config.yaml
train_examples: 147500
translate: 0.12
loss: "l1"
decoder_activation: "gelu"
optimizer: "normuon"
Rows from block 1 of the decoder, named by matrix and row number. Each number is 128 + 32 x the weight over its row's rms, rounded and kept within 0 to 255. All counts start at 0. Numbers have three digits each. After the name is the row's rms in percent of the matrix's.
# conv: 3x3 conv (decoder.mid.1.conv.weight, 128x128x3x3), inputs 8-15, a 3x3 kernel for each
conv.0 103:153152136125131131129111117133214116137157099116091150137127114121125118134079110135127118141130145143121130118154147125165078130167121118098161130111161130105139101127132124107137115108102155124132121161114149179096
conv.1 105:112099101093073125097097085125133117132154113121155127131122120141115085119134096118105144112167130150118132150059109182035095162187139112116154101099130098112120140123165117042149103105123150135118194107095122133143
conv.2 096:133109123139161158112120114163118121107099120105100114084070212092212109151226141118164121165101135164086162143154118091142179085104121148192140140102109147167134102107124125104133148182087153152104129183124090130158
conv.3 107:126155137100155143120132126088121122200184127167173134147172108141119111151126075132156130119134099143171144149149170157139133143192144121153110182144096116122103099136092254147009125067099136117086173216100114147097
conv.4 117:155166132085210136112096139096096120145134156102090146086143170133142110123111161124131124145163124192163147094119115111115122126095058144096121168116145153143140126137179142124107137080161077074113134157114131126138
conv.5 094:137141102090255162155151110115097115185101074133119119123136161087123116169159124116122122106190139106105105112137136115102137121138124092101114074121107107106133067149154000076213093165145139134129034213255098114120
conv.6 095:130139108144130080091087108133151144147180149129153148125082094116120101111178116070162142079065106122186102175158135159255135145120137122154120118126126119101101124046094142168024091125141120108148123101124154121146
conv.7 104:091089085095159120134151162109112127125119112164078174164109175193163082095069120039111056165239104173125155148148107089138180124059150128129083164121145120139153136131105131175153162120210122137132172175146152133125
conv.8 097:121114128136116132145156114128130162117117104097128071119124122152211158095103110130151138075065105110163118135085101151191120112074081104140145099062108150095142161107147116141119126062168148105110142128136106143167
conv.9 096:140157120124141079114128102173099103060091127096107127108082111078135127116174126095095127151198138107083138097086080089102097086125092120121124080087174142109149142143100164185108156164106145149125142131080155136125
conv.10 104:124134122096137094120095125139145130109142110134100135133143139117121113143122099147100128110066108129126105139128116123211151097117107154121106130137097152151113099075129110058120157079168155113124084063116099129130
conv.11 097:111116121127123148082116124150160104096225121129164134192130162131099136096084127148096129127222153116198117157141155179114120139103126105123135144042144126118116146144143160129084134100157168158153193168168135159132
conv.12 108:102133121113149128119127127134149163145109155134155143137188128169195131146125096117145138139217130131178115138132118108103110155144136101140111025060177117149156100166098068119224065034116120108095251175064125136118
conv.13 116:150177086163185143140121124132117130149125137124123141116073086111135113155181138142168159092138084105119106141165140167139140158130155148132143170127123093118112135144159121155155122099095129219153126148122103095109
conv.14 099:098139125145193121114156120134123134140072141155141118112109104120172136109125118130103126148214170130131137141144182104135149122144144118123065110192127116125117114095106130106121148162163160109134109219099135181104
conv.15 097:148160106097118113086117117129152125112181147109152154111157116137147093123111109109112102137166158161149135143094071127104078129145094126130112080058209100150158090113097091104089096105133158128163168122137132101117
conv.16 097:121182130148111129118081113133092121120154103124130101155188152113047162122141126124128141128155107123113121121185097186155117124152091115144145108079125137116104143185169112066150161184120095166117081096189100098120
conv.17 096:095127117076108101114155123116131120149134143153204147107110116112131139115134119136138145143137124136082070110131141101137135135164133152124125116107098131184121131137124139135136180174134127133117117158125145141111
conv.18 101:129163137131033079134116127131140117095204128117110117141158111174193183172129132125122134110203143109128131138136135156129138149153104084142128110142132100121126069115110074167126102104075101133100142008000130146138
conv.19 099:164125109108053121178148144117144161143197133127131153162136167174131155158153132131154136143117126126098123145123097168136115145076090150128162136114148134124157096067105110161091123093127092174123127070137099080131
conv.20 094:131114153127255087134145146120100125137103137124146113134133166072048089104101120118100100122167120124122132152146184145199173134167108129164142111192144134111119152125111126073124113121103163137146170255106118122129
conv.21 090:120142109178158134132089139150139159224226128159112116099130119103113134127099125121114121154044107126102121149181139127118094156151139118144155184166024103114163074135117136139158133104114136113146154126143146087126
conv.22 098:125102120130216136107111113122125116134115124162098124099086157100073200137138106137137110168193099143111137132205175088255172132166160134094091092104117113086135112086112083129077146139108131108141074113180159131152
conv.23 101:126160141085144144135160155107140137129131130134128117126107091161233239153176160119151145143166132122142160135109094130175091165136114114133101108103128103093090127149134092179150087056103107102134091193137128133123
conv.24 103:119113091115142165117155135101094118105118084088090103120178145083135123122100082077119159114106190111204129121158119133170137079092085107135133099131122147121120102124103109122151167124133113135134099040160142144162
conv.25 097:145137134131105159179140112100077112118151116164131099063104087147160143170157169082097098051171086112151176199146119126143133148123146146140094077127171100125138112104129128185126113174095099091085080093118138114155
conv.26 112:087102157075174141090149117138134127152129129133118149155160151161165140147172186165166098200255135112061104143139138128104130162132145130095134131127170158117147131139089164148129114161054107179135108202103104113126
conv.27 095:140152135120084132133148141094085122124122127114131124095086147128136040138171124108100141137110122122135123113133126098101139144125150132127143146140151118161137151134140115255090140162111140118128140129114136077125
conv.28 091:169148143155126184139111139151208158129141140132092135133169112171173108105105094127127148134106100098061120125115128128128111136145128124109180124090175127144157109140105103152068103076146178135143153084065162148107
conv.29 099:120105138140036157122091166117127080110124089115098092200112184141125090116100140117120132137131163146105173155145126182141172184162182143117152089211136102124112132135124098038103086071076113101166152053165149103101
conv.30 112:124139126143134150129143120151115113191124108172128095135186166178181154170124153085062069113103087134174146133111136109138113100142142129147129122136112101123124098127088162158154138088115128103121120085118093113137
conv.31 082:119141145092010068111030098114131145103129152169121128118165087176126113139102088113121115115077098124148102170094114100005074144064113129164121186193143146193110104157136122102146119059136172156136171129137151104133
conv.32 089:095132113170212123158123136100152127104137120148135154146108096179141202104117094113121122124132117117151123136217163164171204138070115121116113135144093138137085119079093155115186127135122126174120102192184125093122
conv.33 105:125126106104101114116042122145158141148083065121121096114129102126105104122097153139149132129102123134162124120148117165152137129104138140151128110177130138113103125109143146097111098154145120163123102000114124070113
conv.34 089:115131147113113134143126131122087108094210156118137124188145121183113159173153141158126135128192122129140121139144154144136139180153171116163148104128107124093121123126114097109123088098138170127113128120146110162118
conv.35 104:119117126054142107101130122116130115108192168121106106101152144088065099103147170155054092108204129170044131116136158106107082141147125131125074147172142128146129148123115100154103153143160173136100061148125113167111
conv.36 093:117118124162172123131124117125107120111149095124119124119172125118104126152125141155132146144042149104070102137197164168141111116147101115096102180122116148097135113087120151022134174124120135134105127110141128115130
conv.37 101:122104132065137120125167147137142150129243149123097120106082153086139096113139163149092102164078178146063139125122160134134145132099151142128152131139148136149153150087109141107038101090096125110145247145050134113127
conv.38 101:146139117113066091139100110114141113162096140178152118121059142137108070123156113145145182131058160102101126148101123099105088221149157108124142110129072121101114091115152088000125054075149138143124106099111121113111
conv.39 115:134116135113060148127097131188135131147121095162096090189159157121163116154157141136154186123179118074101084110117140138154124164144115127101103175140171172171135126184152147166125119133134106075124128121123160134115
conv.40 097:123122154071122136102111139153117108086113089082087128173141140138080146169174090128118119148123119183183149112098100073130091061074064157143150140153113170118128150133165106064204170191112154157160114171151141150102
conv.41 095:138154104071114118056101103136111133181122127084128099121104115094103109127120121171065113116164166157126143157163136147066122094095102163110098126101106150085093107108129127066149149160152110181141136157117119122138
conv.42 089:096105106138097137133147109097156129125130132114114132117131142153216119145165105147174150106090115162131119139084106087050070104145118151123132164049114125095144094079100097068082106121121100103119106079122113138123
conv.43 090:118104126116138187109148164112161145128102170116176144179161119097107138180128123100079063098094120134189093149161150134134151142093160110102142177144242130112155119119120088079153094101113142129099100107145119075108
conv.44 097:153077148110039128126058121116068138122111126147157125104111112113136110142080090166185196109147183089146108144203180128138140181153169155120140185150109127134114114100098168137178137077111098137159105103141129064122
conv.45 103:115153086112136110123135130167173104120141143127176129128116119088108078124118122115084113115138172127113110104096114155155081116181147122085127135146105163072111114130119196157097134105148141129154156074138158174109
conv.46 106:147151126123121127121144140115116084102163115102106102110101139077096094117127132125125099090049087123107109127131154164196158134133149125107133249255098091093101129123086166126000141195065127169148044092185135136105
conv.47 114:140142127121066110126050142133069088123103151130094113073138166162209129124105129199158192120056103118054102117150138183157114147126092135162137135121121134158120130129129128122101156094114107124147203081084146085120
conv.48 090:119132110154255180120152119142143117125191160123205143099114108137135091124128123149132113147182160129163133143183145182255199153180168127127148167123136121114134124133130129190128084138096106151132131200151106114132
conv.49 118:115113119140130136109150137076095138071115121094117166175183106138143091144106087148129130149180173144148123100151151083072137113148090151143147140128168124152136141111136137150133136128152128146124100179140151141124
conv.50 092:164141140139075175123093117135129154118073146113131174134118134091074104091076105121143119137179108132078142163138193174170171135156150120144102151180136155103112141100156145085088116099103109116145194130134106185133
conv.51 097:131176116167116151201113134110137145130152133127169158150115107096084107141119098084110121083129101113150107072124096132118131185165128079085117120059131083069130115121169140069181145126121129119101133132121118138141
conv.52 097:149152127076117110166137145123150102120076069138087089100130136092028072074130163146174144204179117152101153121082119088180141135121126096115113072098118082106152151112100112116124139133138170112146115161175160132091
conv.53 103:139179144158107129115076122122146125122087142119082094113153110139144155114148131132144117132114131122160131092076108121127096155144151114124154145105139127115159132137183100077132092081106117136140099146142141107131
conv.54 103:122131160118144109128203159100142126016110134106113122091108080150217146090148124151238127118082081151185123151156146097077137112163110121127123096117111096123118128057087068130120086132138083073090138230165118108117
conv.55 110:113164104060111107145152162141136134093085157131134132162115127169124126132139118133132151142045126137153100102154124167227208146176121106140154145073135094134161139112146097077089113138127121140153006072134189166149
conv.56 104:114131118137193101097098131130092115118081102118161134127096143132129111115104173186127139143058132128255153075101087137137063125095107134157148108119120083117135102167121107070226126137087072171128188102073119128145
conv.57 105:121124141133065127139052145123136118130090136141071113118136088110101114116126124126134132110051106102137118112127134131207109130164126123146114149116142137129127126137094135046120151120115127150120141197178147142132
conv.58 100:119160131140117123129137148142148151130159105150151134078123089137124144118141132145084153169169151127147123121122126146199165155177165106122165186245153128098089107142131088110122105086124109120128145150153115132132
conv.59 094:111131115137103173103142132121175140155184156148179143097184172145177187176085121133130158139106178137133132109089132151131174146181152123169135123196102121092091110102122162094169130125136099086126108156145110167143
conv.60 103:083135093094155133082140121149121126140017119147103136132104131175195145162150169142132109124104129104076127140174144137139142131112123123121117090061059115124107126090129102157098120142110134151110107128071092091120
conv.61 097:120129117084165115111143133165151152127097090083135161086121141124138147125162145128248132127122119146165123130147119117209141123139130117169126116155098144118125144104109121111050115113089124143099115143156144162137
conv.62 098:124138158132153119134101132095043093135068122090039054154174154126070078120079157127099115191194113168113132128167182108093083104121094109094110139154125111139108117139116128157067147130121158125134144103155154096162
conv.63 106:105116115072000046110115122165121128125111120121111132126163151178088107114136146153137126167162172140117118128140119147183114147194123112107080159129162136122133154127048127087034119099145146110148148167074108147118
conv.64 104:174146165098000115141061150135140129156189146115085128154139128112123100116072138119120097070223094060094056166137121169126129124118107108092129060084101111124123130083108119025084136033125164106127163051155135112134
conv.65 102:119094105143125119142133162127077096077055114108080107150108119087075104117135153166092145128084138087141108156155154153145110128106113136110135154094160156160146188082170121117122121097131147094119152141141134110106
conv.66 093:125122137131128150122112144122114099113072099096127098142086115081060133123063107154158149151148154168158152145141148151102152166130172103120080085098084069092092151112127133089096156121132147121118096120133156118135
conv.67 095:143133102141067160130137143135133129136166115146135134116131078176255132127138134144140148121127125134147133096118164129097111117071132141113139125065080104141136122106117166176086144125143076085117114068106121110116
conv.68 092:162141144157131108154144119092078108106126126135122107154145109163152177114138102105145101111203138109117140184145112166082085138051108130112136124169120129129126151115117160125086107090159148118128207129147135112147
conv.69 107:148136162154255134140102143135133114115108177133081133110143103131032119109105094099132147138121063112147158127168150116196155114104142120123123146203191132124141158163108172203149164099081159101122135133028138126146
conv.70 097:095062103177145145117130094129112155130098115119131125115103094133155152129191131130162134129181105128133124105110092143136130126109116133166108121220045093154100129121105126146116081142103130119111146095149130084146
conv.71 097:134101096141132089125137107138190138150119162117110122123157120106143115116179099149115118140187118132083159159148148178129121160195143117067127057115173102131148081133102059169165131110122115155147086072094133140119
conv.72 103:130088141147104126152127146126149169113090124148153135115108107153135105119099110115154157154104136115102119115144150126113098145126140143102182096067162103100152116120097116117136118108126105137118132096114138119114
conv.73 101:148111124108088138108123111122151151170177136128145139171121124131218141107112143164182123113142109150115138131121103175138117144123138142123138090159152108079121086134119152178060095135083090114120163094129115072136
conv.74 104:177149121229087109179140162129080128130141122161127122163114111141101137126144133126121150124111140123091095162105124217174092151151105185165125124135090127142072104104142125079095106130097154105108170054117202145088
conv.75 094:134095081095104097133114123118145119114171112130133098136145126122129157132094093120143117116255124130141118136161144121108106128147149108135137120153120093141130119149146115149121111156117103155125094070113124094131
conv.76 088:095105134117116120130083155123110123147084134149142108137114107169102115158132164180091151142127108133112088096133175049109136134146108112160116085115083083153111136150114111168135174142170123149134073184133152098146
conv.77 102:105099104126079121101113091100093128137155135120134124139134150110062023109135108124063102115098138100066105129155148113117163129128128116126145076113133095185144070126131055105097101200137119145115178025104092118126
conv.78 109:143139109135104130160126141156175153156160124161144143152161129134155124129145127159168161120157115089083144117093132104172134163126125127130138083090060112089135121106087089072141115091103179152161123129089154102147
conv.79 101:137084128118073122126145172131160141101108122131110133154121115152067097128163121102092105106185118114033123135107123119158127129124096119085125121116159137123126070113096138000170147147151118154154094139135148147109
conv.80 100:163153170128068157114108115131113082103138111095100120128081107101176163129143145150131134141131130113127123139153100129075154139082155128125098147105103076098113161143147091097198117103111106140135121046064157125090
conv.81 099:114093138113077140124143119142151169176159101100116094121179207116101127131113107097138130122184135156112122119138155126134157128146109111143145087129121136152163143095149156191070102164141124082177127153171122063140
conv.82 102:129101122157088134135162134135124155151169143127177125165133123114171148116138155087154134118163144122145138152131127151099102137126130130131141154134148103135118097100089126212121142192124087118124156145142127069125
conv.83 100:070113176138094161120068093147124084108072090117092119143115142160086129150130126171139131164134169116102143095152126106193156103075112120105089139196122131130119152114186200142115108123148128154131128110116129075155
conv.84 094:116146132166134111077175078170122130109139129126092130132122077146158118128134123138160137158179184147147140097173125167242213074197139176118114122108111149168115128157138128222126112204137099169131182165164156203150
conv.85 095:118117128161137166145150141122121099126116102088100090159118158138137173152118151125128137105197138140147139136163105165148106112124092117103116136111132138121122117122126092172131143118107122163174240139106158132113
conv.86 099:117147135152199137115122101152110130151188151130183133108106152118150148121101139150173137140028110127240107115121136140114121141136134135194135125184097102126130140086135113255080106077094148111127150116111097103142
conv.87 125:146116174105084154187136177111059088099071166152100109146146155127121106119068108132132144151130147136142127157110098156151128180181149125128110123128164143148113141115125128148132118105129143064134173086164142111133
conv.88 104:123101124098070132111112124132146128141076100126066106120131129157136130102092151105131108162131138131111123139121139103140148137135128120084137154076110127152124128147129116110118111127118131125144123059141114124110
conv.89 091:169189135205239189149191148102096130138157153131127161164165138114092071121099116141062119133119093081106078143158154165245155130130135103106154119101179114095163127161123143134145166193149130141124085217127113166144
conv.90 115:156167143134114137126143145133183156187099134192174173115119093147152184115158135129130119112134086087092051143119143146126133195169170130160130138094146113119142122120138129084113100095091104104099100113121140099116
conv.91 098:126122129095159114130163128101150127165183168167129125112182117142118134169061120128162168095084138118141127121107134144133116146177165117167133114182100151179087117203164179223051145092166145136175115170115081254143
conv.92 100:110100143118175137129167112158106146188123189119111160092086128108124120110170160115129141148096145128036130114146131096152170118131167135099090131137138136155126143121090123120143086112054115134111110157110113087129
conv.93 103:122077102089218143096109100118132146126088127129115110131118138096065106113126140106169151112065141141148132137117110110135132134112121154087134077077080110117123109130183096098179075151181142134134130255255110134148
conv.94 095:123204169106200100115112127083159147168153181108107129120147136118145121087130127102125111083141130124171102171116122138157125109159149133148112178141121144094107139159095054132084070125119122113099091227115077169149
conv.95 094:164170127139152146150108134112153126103083131128137123140174098159142148148115092106162135104175115107141112142145129162105140144162120109114104117126105105102061120114072042154135101050166162120085003150219133138111
conv.96 102:143112127109074126131109166105157163138059118146150137111127129137120147188186139146148122104097123132126131078079081089128097101131096132111152092021132149143158143116118165152104147122128100079084089060105144129153
conv.97 106:102131085161244124177199119158152116146113092155152136145126134150117121155192170094103081114099108125098145137085136109113129203149192109120135110115150098102134107145137149214178103142141125134124131225134123141105
conv.98 097:146133144151212149144142120154138129153148225161163179144084119086084112117099131049064081026118105050023075070095111138110143126112144115122091088076160126102130121159116116251174094160081074097124080112080125115126
conv.99 103:129121131147166119125094108139147126141114137194194169126108129133138135164158161134130118137184083133106125160125165112091087189171194147130114137158153117112132112123120144176131094113131145104146109220100089115101
conv.100 090:095129124080249109119163135115112127162126098145137146103115099151130158122164139119140131125084130104198090117126099160225126172112157125116105110123047090117108158138067139158116149106106111138100147238088125082137
conv.101 105:151136129137172117156173136102124089118135151134105103105102169109171129095060074088091104100094130109132145110117113125101086140066131118075089149128121109088128124117143123110156137115116122093120123136159108144092
conv.102 092:065083085128154090108097086155129176168136175117120133113113135109072108122126120142070105046055066132086131151121144135142122139177142109153151160165101128144145097132131148137112102140127127113131130141136143132164
conv.103 115:133101146141165150182179158114092118105108142107078168070132165096143147087118134160194155218194184085136101085134099098143102089129064132153127168169151123137126144125107145137149155150119097144137105146125120088120
conv.104 096:102152162120119131085087117132167104112255131087097141096149156122149130134155152109124127132061087131108126129116108141130117155178162105050103148089122143137132123128102114092075101087108149131161080116115108113103
conv.105 096:125126125135065129109176111123124125115138133122112102115177140153123116090100114155118103120125117094094095144107140162098148147146156153131125137128150113115139142150125097147116116036111141116100121097168138132119
conv.106 117:135144140140148134115066122102092110135146198111097145075100130121167130076118128169122149138117124154124126111186140099182142034030057145143163127115194110142146140120114132167126152124100081089137126146167120120122
conv.107 094:102126108161165128128040167145131117069113155153104128074051100101134123106113111136115123152088138157137113138172164143151155194143182148154144092027157156135115107107108102139136131144097145130129085115123115092098
conv.108 100:091110127139087163106114100137189165101074153122119100100164103073114105127116134125047117129170169097122135132121124172153133159162100109067151073092176130139141098119120100120162112101134159130143079143161106097119
conv.109 091:116102177126073110085129169129110129123099156104109147154188153142117152153123142132144115155099135144112118158130156107197142171193178119127135113121128139107145158134114113134193137159133128081124091193126107126099
conv.110 091:142128137130027107155089131110165145146165128148163107171191153116098109096077124094098089135138074100130115169162171157135136145124132118140132133192121100115087109149127150080095153108084136141118156088143171105157
conv.111 094:115119100103142123105119111126136145149197143116114128127088103117149153093106125110142136139158159175173192082085126093037108095145139125084128146193149179160158108165120120086105108134113109141127118172105078106141
conv.112 089:117139123112141118087148108159139137154133191141185141120121145122146126096150122113107126150153143126062078118133121137234182112158158130143155138031148129155142125121140110124126134126051124135097119255059133140119
conv.113 103:141077127109134126124116104128038115131130110092206129135099126095063116130075152086095126146146122106091145156113130133149147160185174142175095117161128126112130126109080158155081091046091085074112176112147163144132
conv.114 088:148124135130150106127138105105165121150090080111099120085112147080070158104089076113166135099080143125122137140105124146117148102078099143102104152154168148120130131105122132055137130113114095150152113195107135119128
conv.115 105:118109158130135128126124123128136121067154146137125113146147130158105175153119114150125132171155099061145133137126134127170204120139131166131099180167102164131125151097106215071091144053124115098127128105120100131131
conv.116 101:132127131067089152101105132104128139089092087143094093113136139096055076140087118144135123118102135137162111138120137179093137159153148125115125109090086101115089167128174175051120140070136133156149193138112122154169
conv.117 100:120119112133165131126200123139132127133170108117195135125124163141166137130128125141128127143220116154107120122151124124102148112122119132116141131193161141149128133116172142255129118144108128091137089066070122097123
conv.118 107:091096105091093114087078103121110143109085096113077107101102096115165113136123087168128164124135138148145154061068063073065062098088101126111120105075120141104139122114124127106102135122146123127154119109119118128133
conv.119 101:128153106136138126135119134128139117117188141153151148134109110133169151166148104123131141136181141124133142101143119119152131175150150109113149128160122087173115141102151124157144127088099142120125142206107124089131
conv.120 093:109135115127109127178136134122124144074063153156167111086133129126079105135145080114102147131211178149174118145127132121083136163126127139114106129149110131180129146101142101113150152120151126119137090110128160128133
conv.121 095:117135162164108163148123155146110137118114113147147144122166113126114182141104103128158168130118059122161127138137134110143160130159135135162114105125080142150123127153127036136112162196102115129111024091204150120115
conv.122 097:142150139048092107088063126162123114137137145118121124121036123063122112108082103086110116116255109099167110111188125162187181126074152120115133124119154117090131138109119180138057134133079077130116148144182124106173
conv.123 099:112147127078128180081117118124167166116126140131110155133142115090124116083110113110173120119075191198239165169200172145173171136174163151132114140090126125123188153120110132076100115147136122099101111147164070132080
conv.124 093:124112135131196120134110118129178139112124114140138154145167119098112170125102114147142115109090101134114123131139118143102113128154134113136125104110121150070128099146100126013155124124152102116126127135121125179132
conv.125 100:118092113166172131141149136153122131136110095136097120135130123135126095142113167133171135126059156114124144146150127101104069133119130168120127149156143138168098112148133161240181142169173124135138131182196126177118
conv.126 105:104141126128120120104146152136125114065110114102093130096107131110146117103132161140101116122138130114112111095128105131101143120100132116105145062108153093117150156128109058119133088123093115167147075048071140136131
conv.127 091:154148152101145148165159139155113129200121114105182124103085133069057089110171131082113118101120097099099137135132125136163115157130160157162155142125097150181142108111123162108104128134094107123153138129112109159144